python train.py --encoder_arch="vit" --crop_scale_min=1 --tokenizer="word" --encoder_norm="layernorm" --encoder_parallel_block=false --encoder_inner_norm=false --encoder_positions="learned" --encoder_register_tokens=8 --text_encoder_head_dim=64 --optimizer="adamw" --steps=2700 --batch_size=128
Rows from block 5 of the image encoder, named by matrix and row number. Each number is 50 + 12 x the weight over its row's rms, rounded and kept within 0 to 99. All counts start at 0. After the name is the row's rms in percent of the matrix's.
# k: attention key (encoder.blocks.5.attn.k.weight, 384x384), inputs 0-76
k.267 107:58 64 53 43 56 42 54 50 55 62 38 55 57 68 38 59 59 37 55 57 61 46 61 59 30 51 44 57 47 33 40 63 79 41 50 61 46 36 38 56 61 48 65 62 64 38 53 59 22 47 49 46 45 43 35 45 82 60 35 60 51 41 58 32 65 59 45 52 50 48 41 41 44 30 62 64 44
k.268 109:82 49 38 48 28 43 56 56 51 64 41 63 52 48 52 71 60 43 50 44 60 51 67 61 51 43 59 58 32 38 19 40 55 46 42 56 69 59 30 57 45 38 56 38 58 46 48 44 30 62 40 42 55 57 54 69 52 51 52 61 56 50 51 37 63 45 51 62 55 39 38 39 37 33 68 42 53
k.269 120:62 39 39 40 47 42 34 37 37 59 50 42 42 48 31 60 56 64 68 26 43 53 41 44 33 58 62 39 37 41 73 52 72 61 35 41 53 45 29 43 52 58 52 33 58 38 44 58 53 45 73 39 57 54 45 35 50 52 47 55 54 53 44 69 46 59 57 62 40 61 36 58 47 32 58 50 30
k.270 106:51 66 34 52 55 34 67 42 60 52 34 37 28 63 40 62 66 47 52 52 40 49 58 54 50 49 69 60 69 46 50 81 61 61 57 29 38 56 65 44 53 79 41 57 68 41 55 54 64 48 73 53 45 43 56 47 88 44 28 52 61 45 48 36 44 67 56 69 34 31 30 44 48 39 46 55 60
k.271 099:62 60 40 43 42 45 56 48 47 45 62 29 43 36 71 49 39 44 76 54 45 56 60 45 76 65 62 70 45 72 36 42 24 36 54 50 44 53 35 32 66 42 47 71 50 60 47 38 70 53 34 43 50 62 52 43 10 51 63 54 64 62 19 29 45 66 59 40 65 53 60 56 35 43 50 25 58
k.272 111:52 32 44 34 42 50 48 44 52 38 71 37 47 37 33 47 65 50 39 54 57 38 43 43 29 61 63 61 49 56 45 49 49 65 48 79 35 69 48 62 54 52 65 37 55 65 47 59 38 77 63 30 61 47 59 57 56 43 40 58 60 49 56 27 39 47 55 63 52 58 48 33 42 54 52 33 52
k.273 112:31 61 39 56 56 50 54 48 55 53 40 57 28 57 44 41 64 53 47 55 54 63 45 46 60 59 62 45 31 53 48 70 40 67 52 60 33 55 73 48 65 67 38 53 46 44 30 44 42 52 53 25 39 53 66 49 53 72 34 45 58 56 42 55 36 40 44 62 61 39 50 18 48 63 49 42 45
k.274 102:80 61 56 64 18 47 30 45 51 63 53 45 45 46 41 40 33 27 60 47 33 43 54 74 61 46 51 78 52 55 43 47 57 66 45 32 43 34 39 42 52 54 68 45 39 36 51 51 51 30 43 62 68 52 28 43 47 59 64 61 37 64 63 66 57 35 64 31 51 51 26 61 67 59 81 65 57
k.275 109:48 65 51 51 43 61 34 74 50 44 53 47 64 53 70 51 43 35 48 48 43 48 63 60 54 46 41 51 64 46 31 39 45 44 54 39 45 51 42 52 35 46 82 48 31 35 59 46 61 35 37 56 33 42 25 42 29 40 69 55 53 78 31 57 39 66 41 55 48 39 36 65 55 27 61 55 61
k.276 102:50 48 47 35 60 42 49 57 46 23 35 49 53 59 45 54 51 63 53 58 51 46 42 42 28 82 63 35 40 45 55 65 41 67 78 70 33 50 63 48 78 50 45 52 68 42 46 51 48 55 62 18 26 47 66 53 63 34 59 48 60 44 56 50 39 61 54 77 50 57 35 60 44 40 59 59 39
k.277 091:61 51 42 51 53 62 40 54 51 48 75 65 40 66 39 31 30 62 55 50 70 35 51 65 53 48 42 38 45 82 48 54 42 30 60 61 56 38 58 41 51 48 23 70 46 38 38 45 51 43 48 52 52 72 39 40 31 43 77 42 62 61 32 65 62 59 33 36 62 30 53 64 68 68 58 63 52
k.278 121:42 46 45 46 63 56 67 53 44 58 58 57 60 30 53 40 67 54 50 70 55 49 49 40 44 52 58 42 36 54 45 33 64 43 34 64 43 64 47 55 50 48 33 66 66 37 54 55 36 82 43 21 55 71 70 53 74 50 32 57 49 62 44 45 41 57 64 80 69 75 49 48 35 50 41 58 44
k.279 100:44 50 39 73 51 34 49 47 42 52 48 49 55 52 50 62 68 57 38 54 53 64 76 32 50 30 55 54 56 44 47 38 49 62 24 43 61 71 38 41 58 65 44 56 61 53 45 28 35 53 43 35 69 39 57 54 73 69 46 43 53 42 43 47 39 50 51 83 60 36 41 42 33 58 25 54 59
k.280 116:44 48 38 47 61 60 61 86 36 42 61 68 45 38 54 29 49 46 49 31 64 48 54 62 24 47 50 39 48 70 56 28 48 45 56 59 55 37 38 55 37 43 44 72 46 52 60 63 46 56 53 47 55 61 46 30 50 56 49 64 38 46 48 70 58 60 68 62 36 69 51 62 70 47 55 61 47
k.281 106:58 63 60 54 57 38 63 64 47 62 50 46 44 61 49 58 60 66 65 48 56 45 51 27 43 39 84 42 29 34 50 24 52 64 34 49 62 44 49 39 62 49 35 43 88 39 23 36 55 41 52 27 47 47 60 52 68 64 48 43 53 48 33 69 55 75 59 58 39 40 59 38 38 63 28 62 39
k.282 099:74 51 54 81 48 59 47 28 49 58 45 52 39 39 46 75 47 46 56 55 28 30 50 42 75 41 61 47 75 42 53 48 59 58 52 44 41 66 60 66 56 63 62 59 55 50 48 53 66 61 56 52 46 48 44 53 39 31 54 41 33 51 51 31 69 39 49 48 41 49 37 31 46 49 56 30 50
k.283 106:55 52 51 28 46 35 69 52 34 46 37 44 46 37 45 40 68 39 46 61 64 69 52 47 27 50 59 38 51 54 96 39 58 73 44 59 51 37 51 51 46 43 39 58 54 53 51 59 28 33 33 42 38 50 45 32 58 62 44 59 47 29 51 57 31 61 50 70 42 74 42 52 56 65 41 45 44
k.284 106:25 48 61 50 55 48 22 46 48 45 35 49 49 72 40 64 42 44 40 46 40 41 69 38 61 49 53 65 62 53 33 47 41 58 44 50 41 64 51 36 59 51 69 38 49 64 60 50 62 56 55 73 54 39 48 41 34 54 45 54 62 54 66 44 51 53 35 46 39 50 68 31 51 34 59 30 63
k.285 100:61 59 64 64 47 55 41 58 65 59 38 48 52 51 56 57 42 53 42 42 52 53 66 56 81 26 54 57 77 60 57 60 50 53 53 38 32 55 30 51 45 71 81 51 35 59 41 38 53 45 35 74 60 47 47 65 40 34 44 53 35 61 77 63 58 49 40 40 53 23 23 43 53 51 52 29 66
k.286 102:40 25 56 44 45 59 72 35 46 28 48 47 74 52 62 40 57 73 36 49 91 45 47 35 60 66 56 40 30 60 57 73 36 48 45 67 40 59 67 50 65 51 69 34 40 76 50 66 61 56 69 35 47 49 50 30 47 49 63 61 67 43 36 46 34 60 43 43 39 39 43 47 48 51 35 52 45
k.287 106:64 52 47 45 42 51 33 58 41 61 46 61 71 50 42 46 53 25 39 45 42 54 72 55 51 24 32 62 57 36 62 41 47 50 46 29 61 44 37 46 35 55 56 59 34 31 47 54 65 29 32 48 63 56 45 61 35 47 51 74 38 54 60 63 56 38 62 58 64 44 46 64 52 71 54 43 56
k.288 101:59 58 25 42 54 55 25 63 54 61 47 38 54 40 57 40 28 50 44 51 72 53 60 45 35 42 65 64 54 71 27 48 60 52 62 40 44 21 30 46 31 63 38 57 45 33 54 58 60 44 54 48 40 84 40 50 63 22 46 37 35 62 40 69 48 68 44 37 57 51 55 62 58 50 50 54 29
k.289 096:56 42 39 39 57 46 30 62 48 54 51 42 42 59 36 69 48 57 38 63 42 24 58 36 51 57 52 31 55 42 48 58 49 47 65 44 37 52 52 56 23 40 64 37 51 54 49 68 49 49 44 39 35 55 34 51 44 28 57 44 60 42 37 32 52 41 40 28 39 39 51 59 35 40 25 46 35
k.290 094:57 67 36 60 79 63 41 47 57 46 48 72 54 58 64 49 54 55 49 45 55 54 52 55 78 24 63 43 56 49 55 60 56 51 61 52 52 50 40 55 53 55 54 66 43 58 41 51 45 27 42 48 57 54 58 53 51 42 57 39 27 59 53 54 59 59 40 56 43 54 29 66 51 16 55 37 45
k.291 109:44 38 43 46 67 43 66 58 37 49 26 57 67 41 61 39 69 63 67 51 65 54 43 59 46 51 52 47 51 38 68 57 63 63 49 16 48 70 53 43 55 47 56 51 70 51 45 27 57 47 44 21 56 47 60 39 66 42 36 44 44 39 65 52 37 63 51 55 64 55 42 35 13 53 36 35 59
k.292 093:25 43 59 67 55 36 61 52 44 49 31 49 28 44 54 37 78 39 70 39 25 66 55 64 47 49 42 59 51 45 56 63 47 48 42 37 52 51 62 51 73 49 45 51 59 46 43 44 28 45 56 87 44 45 56 14 45 47 47 48 38 49 81 59 31 58 57 44 43 64 32 48 41 42 62 35 44
k.293 100:60 40 26 57 52 53 46 41 50 59 40 46 49 41 57 63 69 73 49 47 38 56 53 46 65 58 63 41 60 57 69 56 48 65 43 26 41 61 63 43 52 65 54 74 73 71 32 29 50 36 51 45 65 45 53 50 58 47 46 51 47 49 64 70 33 46 56 84 51 51 38 42 45 54 59 51 60
k.294 099:31 39 57 35 40 63 67 24 43 37 36 70 31 44 42 22 53 49 34 65 35 37 34 56 16 45 55 44 53 40 34 49 59 46 66 65 61 44 69 58 60 55 54 45 66 52 43 51 66 61 45 56 59 42 54 30 60 62 42 47 46 62 53 40 54 50 52 65 49 45 71 37 45 46 57 60 80
k.295 094:60 40 42 59 49 52 38 41 56 50 47 62 52 27 43 43 40 50 44 48 51 55 73 53 45 44 50 48 50 21 34 46 47 45 51 51 50 77 55 52 62 37 53 35 32 54 50 47 62 63 41 39 39 52 61 50 53 39 46 45 53 41 32 58 48 68 46 57 54 64 55 46 56 54 35 51 67
k.296 103:43 45 57 30 49 40 43 54 32 70 57 56 31 63 25 60 51 45 62 55 65 32 50 45 38 53 56 49 40 34 51 50 54 63 59 30 61 39 49 44 46 73 60 54 56 44 47 38 36 33 49 55 35 51 67 63 43 50 48 52 39 54 44 78 51 65 54 65 54 58 67 51 46 59 46 48 41
k.297 108:28 50 79 47 42 59 49 39 54 48 48 46 38 44 48 52 56 67 59 57 46 42 55 76 38 23 57 55 48 46 48 42 60 19 53 39 32 51 36 38 38 62 39 28 43 37 67 53 48 48 61 36 51 49 75 52 33 64 68 43 22 51 47 48 49 46 53 45 24 54 46 58 54 63 46 65 68
k.298 097:50 52 53 37 32 58 57 24 47 64 42 68 51 44 64 35 58 35 59 75 30 57 53 71 36 71 56 46 56 58 45 42 45 42 68 87 29 44 54 49 61 78 64 52 38 57 48 67 44 30 56 31 50 59 25 59 39 53 42 38 62 66 78 51 45 46 95 34 58 45 49 40 76 63 62 40 52
k.299 095:51 36 59 69 53 63 30 62 54 35 35 37 38 44 72 79 40 53 46 41 24 64 56 71 55 57 56 48 44 57 59 38 62 13 38 73 43 32 50 48 69 37 62 42 45 47 51 33 33 43 43 48 44 46 53 57 41 60 37 47 65 40 77 49 45 49 60 49 56 62 48 56 36 49 49 69 65
k.300 096:49 69 57 48 58 62 64 59 47 59 52 60 64 48 52 61 55 59 66 58 63 50 67 30 51 32 78 42 53 75 24 37 36 58 47 29 57 31 59 48 25 63 40 30 40 42 51 47 51 50 50 30 50 51 67 48 34 37 71 47 61 70 53 51 61 42 61 37 57 36 67 49 40 67 18 63 61
k.301 105:41 58 53 63 60 56 56 66 63 59 37 44 58 44 72 70 41 67 31 34 28 41 42 46 59 77 55 49 50 63 28 59 48 52 39 64 43 99 71 39 45 40 42 44 38 69 41 43 48 49 40 45 67 55 52 48 43 48 50 43 54 41 54 27 41 31 77 56 60 34 56 24 58 70 44 52 47
k.302 099:55 48 38 47 60 52 34 50 42 65 45 54 57 43 26 22 48 44 34 46 17 73 83 44 52 49 42 59 66 44 58 57 51 58 34 59 60 53 62 57 66 40 59 53 50 41 49 33 41 50 40 51 43 27 52 38 68 29 48 50 70 50 57 57 36 72 68 53 44 60 35 40 54 44 36 51 53
k.303 087:60 47 34 51 54 60 53 45 48 54 52 19 61 67 49 29 40 68 47 70 81 43 52 32 73 55 67 48 42 41 42 62 45 62 44 51 73 35 30 54 41 55 66 58 55 53 67 64 61 60 56 64 14 41 57 43 41 47 52 51 53 51 43 61 42 60 49 47 60 36 45 55 57 53 42 34 34
k.304 103:58 46 46 52 65 39 46 44 58 51 25 44 46 57 47 48 45 64 40 53 47 48 28 49 51 47 60 24 64 55 50 58 46 49 56 51 54 63 47 44 33 44 46 37 49 58 17 54 57 65 72 45 57 50 71 65 69 63 46 65 40 53 41 42 57 42 53 58 50 47 40 40 32 39 47 37 50
k.305 095:64 45 52 49 60 55 79 61 50 70 78 46 62 55 57 63 54 49 45 48 38 43 37 52 51 59 44 37 82 63 56 66 61 37 24 50 35 50 58 45 44 52 76 58 36 36 62 59 27 54 37 46 56 41 36 48 55 34 59 92 38 59 43 51 49 81 43 67 41 45 62 73 44 55 51 44 60
k.306 102:47 36 66 55 54 57 39 54 25 54 72 44 58 52 52 26 28 23 39 72 33 60 46 54 28 54 25 33 29 61 55 54 40 54 50 60 60 44 78 63 56 37 51 67 42 57 56 56 43 35 42 66 42 63 39 40 45 44 46 47 56 42 53 34 51 54 31 35 46 31 38 57 70 43 62 59 50
k.307 102:66 44 45 43 71 41 31 57 54 42 35 40 56 58 50 51 60 45 44 39 55 53 64 24 43 51 46 48 55 35 42 55 65 59 56 20 48 50 50 52 72 39 26 54 33 37 35 48 40 57 49 49 55 56 64 43 59 47 67 46 76 53 29 26 60 71 28 48 56 52 46 35 43 51 53 49 61
k.308 099:51 71 45 70 49 44 49 61 80 55 29 40 38 57 48 64 66 63 35 23 34 42 48 35 41 32 74 66 47 43 53 43 57 56 16 39 72 41 59 61 46 38 35 35 62 39 37 71 53 52 57 35 78 36 68 58 61 42 55 55 57 36 46 27 71 43 47 56 41 57 52 30 34 55 48 68 49
k.309 098:39 46 60 55 42 59 76 52 37 36 43 60 46 47 50 50 44 41 47 47 60 52 43 26 28 57 45 75 21 68 54 55 47 60 30 61 67 44 43 55 57 55 56 60 56 29 60 46 32 26 46 59 34 53 64 52 54 49 55 52 53 48 59 38 57 40 58 53 53 40 49 62 60 64 81 64 54
k.310 100:40 54 53 44 56 51 55 36 33 42 40 52 52 44 43 29 39 66 30 51 58 39 42 37 41 61 49 48 56 45 39 69 58 39 38 49 42 58 44 50 58 60 41 50 39 77 43 55 55 76 36 68 48 59 54 49 45 54 42 35 51 55 52 68 43 49 56 27 42 62 39 81 70 34 52 34 49
k.311 096:41 43 61 45 32 63 64 50 49 33 41 52 38 58 45 38 34 46 53 69 55 46 55 62 43 55 49 46 48 58 56 35 43 56 43 63 54 56 70 41 52 63 52 55 49 43 70 42 46 57 36 55 46 65 41 39 54 67 68 42 56 37 56 68 33 55 63 44 35 49 64 57 77 47 66 57 40
k.312 104:49 40 40 43 75 30 61 51 54 47 47 45 52 55 60 53 46 47 41 21 42 65 30 43 45 46 74 29 72 12 64 54 55 37 49 46 57 40 42 39 25 45 39 52 61 62 18 44 76 65 74 36 59 53 69 44 62 60 50 49 57 65 39 38 62 50 52 41 51 75 40 44 39 25 42 60 57
k.313 101:51 72 46 57 34 49 61 55 44 62 40 70 37 70 38 62 67 59 49 50 52 62 34 39 66 54 41 39 60 52 65 41 50 66 52 54 43 42 32 44 58 59 33 42 63 57 62 35 57 42 41 63 49 38 60 35 51 61 65 65 39 60 33 49 53 54 63 64 47 60 56 53 35 73 53 51 52
k.314 105:19 42 77 39 51 65 53 44 50 38 63 57 47 56 46 29 44 41 62 47 66 57 34 49 43 65 30 42 60 58 39 34 52 37 60 68 52 35 63 52 57 48 79 53 54 47 61 52 50 56 58 56 45 70 40 48 48 28 50 42 64 57 53 58 54 65 31 37 46 45 78 56 82 43 46 46 43
k.315 095:73 73 47 57 57 47 57 46 47 60 57 44 45 61 61 52 48 49 39 40 58 51 31 40 40 45 32 51 45 51 54 36 49 34 56 44 44 50 45 63 35 53 59 69 42 45 59 63 29 65 43 42 61 36 49 43 57 44 49 59 46 46 55 62 60 53 59 48 56 48 44 34 67 51 45 53 21
k.316 085:55 58 69 53 42 45 48 48 71 69 62 58 62 45 60 47 52 52 52 60 47 34 54 53 42 76 48 62 54 44 61 63 57 42 64 53 42 51 54 41 53 73 55 42 59 57 55 47 62 43 67 55 49 43 52 71 48 57 43 46 41 40 48 64 52 60 65 43 49 65 55 29 49 73 41 57 55
k.317 109:41 48 42 48 25 57 60 41 42 49 38 58 08 48 50 53 34 18 76 64 37 46 57 37 31 45 49 57 39 62 54 40 64 63 73 60 54 49 64 38 33 55 34 54 38 77 43 54 47 37 40 49 72 67 46 41 46 63 56 42 65 33 64 51 59 31 71 62 60 31 57 39 73 80 63 42 44
k.318 100:69 53 51 56 41 54 44 44 55 61 62 49 79 46 40 47 33 46 34 43 65 53 47 36 46 39 64 68 38 58 41 52 51 43 52 68 41 54 27 45 35 53 52 40 49 51 65 54 61 52 46 35 55 65 45 58 53 43 41 40 61 36 64 76 57 50 52 43 48 62 39 67 52 35 48 51 61
k.319 092:57 60 68 55 36 76 52 35 51 65 45 63 60 40 49 53 58 19 47 40 52 66 51 44 29 29 31 50 40 62 62 42 68 38 45 59 64 33 60 70 52 51 69 51 39 36 53 36 18 35 50 70 48 58 36 60 44 67 66 65 37 54 70 53 32 66 49 40 53 60 45 39 51 46 50 53 49
k.320 107:42 47 51 28 57 59 64 59 31 43 40 47 34 21 63 59 55 57 86 46 42 39 46 53 18 55 45 26 51 33 72 46 57 67 35 40 59 32 34 44 66 51 35 54 69 51 57 39 65 72 47 35 48 49 57 45 52 50 46 59 34 51 48 66 40 62 56 74 33 62 60 45 46 56 42 56 30
k.321 109:55 61 41 74 49 69 28 50 59 59 58 60 48 71 41 65 35 51 58 44 62 59 35 42 55 47 65 63 48 47 37 46 64 47 45 51 83 47 36 52 52 52 47 51 55 41 54 56 56 37 46 51 50 52 44 43 44 52 49 22 55 64 50 51 77 31 42 36 47 45 46 39 31 56 46 39 40
k.322 112:51 59 46 34 63 44 72 54 30 53 54 33 41 40 59 47 56 55 39 55 70 55 39 52 65 65 54 49 40 34 59 42 59 68 44 31 46 57 54 40 70 37 36 54 61 55 53 35 66 38 58 32 46 41 43 39 70 24 30 33 42 58 60 53 37 45 52 69 41 43 39 49 44 65 51 47 70
k.323 089:64 40 52 61 69 41 65 75 48 44 73 48 63 51 53 61 57 27 78 49 81 48 29 55 56 44 40 41 50 58 47 55 56 45 55 46 27 71 44 49 68 36 61 52 43 48 59 54 46 55 24 58 23 51 38 24 35 52 45 57 50 43 42 44 42 55 49 46 41 48 27 64 34 62 67 52 50
k.324 114:56 52 45 67 30 47 37 57 47 50 44 47 54 78 42 70 54 57 68 45 66 33 52 43 62 45 47 58 52 53 47 49 70 40 49 54 65 35 62 51 28 59 38 60 56 47 62 37 50 48 49 49 56 50 48 57 47 50 65 44 50 46 72 64 81 41 69 48 21 62 44 53 31 56 41 38 52
k.325 105:48 29 68 39 57 69 41 48 26 21 43 59 46 49 60 44 43 57 55 52 50 55 49 61 38 57 60 41 32 46 44 43 85 70 54 56 61 52 65 60 71 53 41 43 58 55 57 44 58 62 49 49 42 55 55 40 51 58 59 65 27 43 24 41 31 52 57 44 56 58 35 64 64 50 54 57 61
k.326 082:49 63 53 65 61 30 58 40 63 55 53 49 38 54 48 72 48 38 50 40 43 40 67 70 43 30 41 66 47 60 45 54 48 39 70 61 57 43 47 37 56 58 70 46 38 63 71 54 59 60 53 62 40 52 42 26 35 48 45 45 62 44 30 46 53 58 37 40 58 49 56 44 37 58 58 52 77
k.327 092:49 60 62 75 48 37 44 39 38 70 34 56 66 49 41 58 57 51 55 46 49 54 59 49 61 38 42 41 66 53 42 58 49 46 48 46 45 46 69 33 64 45 34 56 65 46 69 48 70 42 38 54 62 45 60 61 46 50 47 56 35 62 65 70 48 33 51 43 30 54 41 56 52 65 55 47 55
k.328 095:54 68 51 59 57 62 62 43 48 34 54 60 51 81 26 59 38 40 64 69 54 81 60 33 65 45 34 56 30 47 50 45 25 39 59 41 53 58 47 59 09 56 64 49 63 44 37 50 36 63 36 40 54 51 48 53 35 49 53 51 46 66 55 33 56 65 41 34 53 38 41 39 47 50 51 32 60
k.329 096:52 49 46 55 39 52 35 71 40 65 41 44 43 41 26 50 49 73 43 17 53 62 47 40 76 47 55 38 28 31 50 59 44 45 46 39 49 43 60 58 54 70 51 82 57 49 44 55 58 49 63 26 44 47 32 68 46 43 62 41 57 65 76 41 59 44 50 55 59 42 41 33 48 50 55 52 48
k.330 087:59 28 70 50 65 57 53 58 42 23 44 66 56 34 51 21 42 55 51 55 62 50 60 67 40 64 46 48 70 70 50 42 73 71 47 66 48 53 48 57 53 49 43 48 41 43 43 51 60 65 47 54 57 61 47 61 73 32 40 66 21 43 49 59 45 76 57 37 57 53 70 77 56 43 48 39 51
k.331 114:58 44 49 31 60 50 44 51 33 37 42 78 41 60 48 20 62 48 37 52 28 62 61 63 33 49 35 57 37 48 54 64 52 53 55 72 59 45 50 72 54 44 66 40 33 25 42 51 40 72 53 59 55 61 41 40 51 49 40 53 48 55 39 38 56 59 44 53 40 58 49 38 43 57 33 35 48
k.332 094:37 56 42 48 27 56 27 58 71 41 48 47 34 58 62 52 56 67 69 58 58 63 34 55 35 62 44 40 41 43 60 56 27 70 51 43 40 50 44 54 44 67 51 60 51 57 51 75 43 83 73 46 40 68 41 38 19 47 35 48 49 37 48 32 44 36 48 48 71 45 53 58 42 31 50 32 63
k.333 090:61 49 64 49 42 35 43 43 36 45 39 51 45 51 52 40 47 34 51 61 56 43 34 61 56 61 36 52 46 30 62 59 64 65 55 54 40 44 43 59 71 44 45 32 29 47 44 66 50 56 47 31 38 59 20 55 52 46 39 45 41 43 73 64 59 63 40 49 62 42 53 49 45 55 42 37 34
k.334 093:39 46 65 32 50 34 61 49 34 29 45 48 45 32 46 48 87 53 45 45 52 46 37 63 52 60 44 58 37 64 46 50 58 58 46 54 55 66 60 33 80 33 56 59 49 54 53 42 56 54 48 51 60 49 61 53 63 48 56 49 47 46 56 45 50 69 56 73 61 47 55 58 51 50 44 54 56
k.335 084:53 64 53 78 45 41 48 52 50 45 43 43 53 35 50 59 68 62 65 46 69 41 53 64 55 61 56 46 47 48 32 33 44 52 51 57 49 64 72 47 14 56 47 51 37 52 61 47 35 42 67 73 73 58 55 27 50 43 61 60 55 49 45 49 45 56 52 44 57 47 59 47 62 24 57 45 51
k.336 103:29 45 63 72 47 48 39 45 63 58 53 56 49 24 73 57 46 73 54 52 66 42 12 34 77 44 55 35 63 61 59 26 52 47 37 35 41 71 41 61 64 45 28 54 38 51 53 53 32 40 36 63 57 64 64 60 52 29 58 30 57 51 57 63 59 46 36 58 30 61 53 71 44 63 58 47 66
k.337 096:44 60 46 48 42 34 33 43 61 58 68 34 54 50 41 35 50 54 49 52 54 63 54 60 50 41 53 56 53 39 42 57 45 41 39 51 44 44 40 53 37 58 46 25 40 40 50 63 44 32 54 67 48 57 45 40 39 43 62 56 48 44 43 42 59 54 78 36 36 57 50 38 43 35 65 34 42
k.338 095:76 63 48 43 30 52 60 46 46 57 56 71 52 58 48 42 45 51 67 71 42 52 43 46 32 48 46 74 62 41 30 58 45 32 59 73 46 46 56 51 41 75 61 50 36 51 53 67 42 49 37 48 52 59 59 38 51 56 38 43 33 49 59 70 50 30 58 51 35 52 50 59 51 69 44 33 32
k.339 097:55 52 43 44 55 63 51 53 59 55 42 58 64 32 48 52 61 43 41 54 45 46 54 47 56 72 24 54 46 49 43 75 38 44 60 37 39 38 24 59 49 36 61 36 45 57 54 49 41 37 66 57 39 63 25 50 40 48 55 62 40 50 24 47 66 53 39 55 49 34 55 54 47 36 72 48 51
k.340 094:32 42 65 45 51 51 47 48 45 43 42 48 39 61 59 46 28 34 60 67 27 67 68 69 37 46 32 54 15 66 43 46 32 63 47 55 41 41 39 48 46 45 60 58 52 63 44 42 52 86 48 25 51 48 38 64 35 48 54 55 70 27 54 26 34 51 41 44 50 36 51 44 52 31 54 49 44
k.341 103:46 75 51 81 58 68 41 50 56 39 46 45 67 48 73 34 49 63 63 32 56 39 55 42 58 51 46 57 44 56 53 55 43 46 43 48 49 58 60 46 73 44 54 54 53 49 50 63 50 46 73 67 53 38 71 41 35 51 39 73 28 51 63 41 30 54 31 48 54 59 39 51 32 26 62 59 73
k.342 094:61 53 49 43 43 40 53 35 41 48 49 62 35 53 52 58 52 39 57 52 65 53 56 61 37 53 46 51 83 45 37 46 41 54 32 66 55 36 67 47 51 48 60 36 73 65 49 48 44 41 45 45 46 41 48 50 81 64 25 42 44 43 71 73 65 37 66 39 48 62 53 48 44 69 61 27 10
k.343 095:38 46 72 64 59 39 67 28 43 31 26 39 25 59 74 47 68 61 57 37 57 48 08 68 56 41 45 60 45 51 67 51 49 66 39 49 61 45 56 76 46 41 48 60 31 57 34 37 52 38 52 58 52 66 65 31 43 68 38 69 32 45 66 44 40 50 48 57 34 51 68 48 28 30 52 45 52
k.344 091:50 57 41 53 60 49 52 56 40 49 50 35 61 57 36 52 59 54 39 62 55 54 31 50 59 57 62 40 49 23 53 44 51 43 49 31 56 57 29 35 58 49 53 56 19 56 55 59 41 67 55 45 47 60 52 68 69 50 40 32 56 39 59 46 56 42 36 52 50 62 56 67 79 48 45 63 50
k.345 099:59 54 62 63 44 64 33 69 49 59 67 52 59 41 40 51 34 51 56 60 34 48 62 33 56 53 42 61 26 51 49 54 47 41 29 52 66 60 61 52 50 37 52 47 52 53 52 62 47 60 26 38 73 69 42 66 54 45 49 29 74 45 65 46 53 40 67 51 76 29 42 40 56 53 55 60 30
k.346 095:67 65 47 38 48 25 34 33 43 45 36 40 23 53 48 40 52 38 69 36 27 54 58 55 39 59 76 59 48 69 44 56 46 56 41 70 50 34 51 46 56 32 64 59 56 58 38 41 56 44 65 68 45 46 45 38 59 42 50 55 47 56 43 36 61 47 86 51 55 42 64 51 36 51 61 31 38
k.347 095:58 68 52 75 45 37 60 47 63 56 51 52 59 67 56 62 50 54 33 31 64 78 42 72 39 50 56 60 69 48 58 46 40 48 58 63 52 37 63 61 43 45 51 52 41 46 76 48 45 36 40 54 61 48 30 62 57 49 37 71 42 59 66 72 55 49 63 44 41 33 71 56 64 53 48 47 45
k.348 088:48 45 44 30 41 36 13 37 60 57 66 40 44 62 52 53 31 25 51 43 42 68 58 34 45 37 47 56 53 47 38 49 55 44 51 89 52 48 47 36 40 36 38 35 63 41 59 51 54 51 62 36 51 60 46 83 41 57 47 56 68 52 41 59 65 61 52 55 39 61 50 67 42 54 38 45 26
k.349 094:61 49 53 40 66 54 34 52 44 44 53 38 49 58 34 69 39 43 49 52 45 66 61 39 38 55 46 26 08 62 62 71 43 75 68 72 49 64 63 50 50 31 49 42 60 58 26 54 61 70 42 23 32 39 46 74 45 32 62 40 47 44 52 45 46 44 31 68 66 51 58 62 40 41 60 41 38
k.350 097:66 56 45 66 61 31 42 54 60 45 30 61 47 51 53 47 44 56 57 62 67 56 19 45 52 35 75 41 50 50 49 42 75 75 49 46 63 69 71 36 29 54 34 45 52 41 26 47 50 38 50 46 38 38 71 45 57 71 54 51 46 57 09 70 70 44 73 42 55 69 53 56 18 62 60 51 71
k.351 101:62 45 57 50 55 40 63 39 56 53 39 63 44 70 38 67 29 63 49 48 60 22 66 66 49 43 69 63 62 51 54 49 41 55 75 20 47 40 55 50 55 50 41 61 51 73 58 49 68 48 44 71 57 45 84 54 55 62 53 87 32 51 64 42 48 52 59 68 54 33 45 51 65 42 41 43 62
k.352 097:65 48 24 46 52 44 49 65 53 56 68 39 46 50 26 67 33 39 59 26 58 46 56 34 39 50 87 46 52 50 54 44 68 64 33 54 62 64 20 50 26 42 47 45 65 51 41 47 58 49 46 27 66 46 49 41 48 36 56 39 40 72 61 57 46 68 68 62 73 67 49 38 44 59 53 60 57
k.353 089:69 45 46 52 44 56 57 58 36 62 54 59 60 54 37 49 63 69 74 39 48 74 52 46 49 33 40 67 51 53 50 56 50 39 47 60 35 38 65 52 45 56 49 45 56 54 50 49 25 43 52 61 51 39 37 59 45 55 29 51 38 49 49 39 50 50 41 68 49 76 65 40 61 42 36 25 57
k.354 099:53 46 60 41 50 62 40 49 34 32 53 63 39 43 56 46 38 38 47 70 53 34 61 55 54 34 55 63 64 79 60 54 38 52 41 57 45 49 51 49 47 43 42 44 38 35 43 53 40 49 44 45 45 60 52 50 54 54 59 46 71 41 39 49 50 42 56 50 38 59 45 70 57 57 64 60 55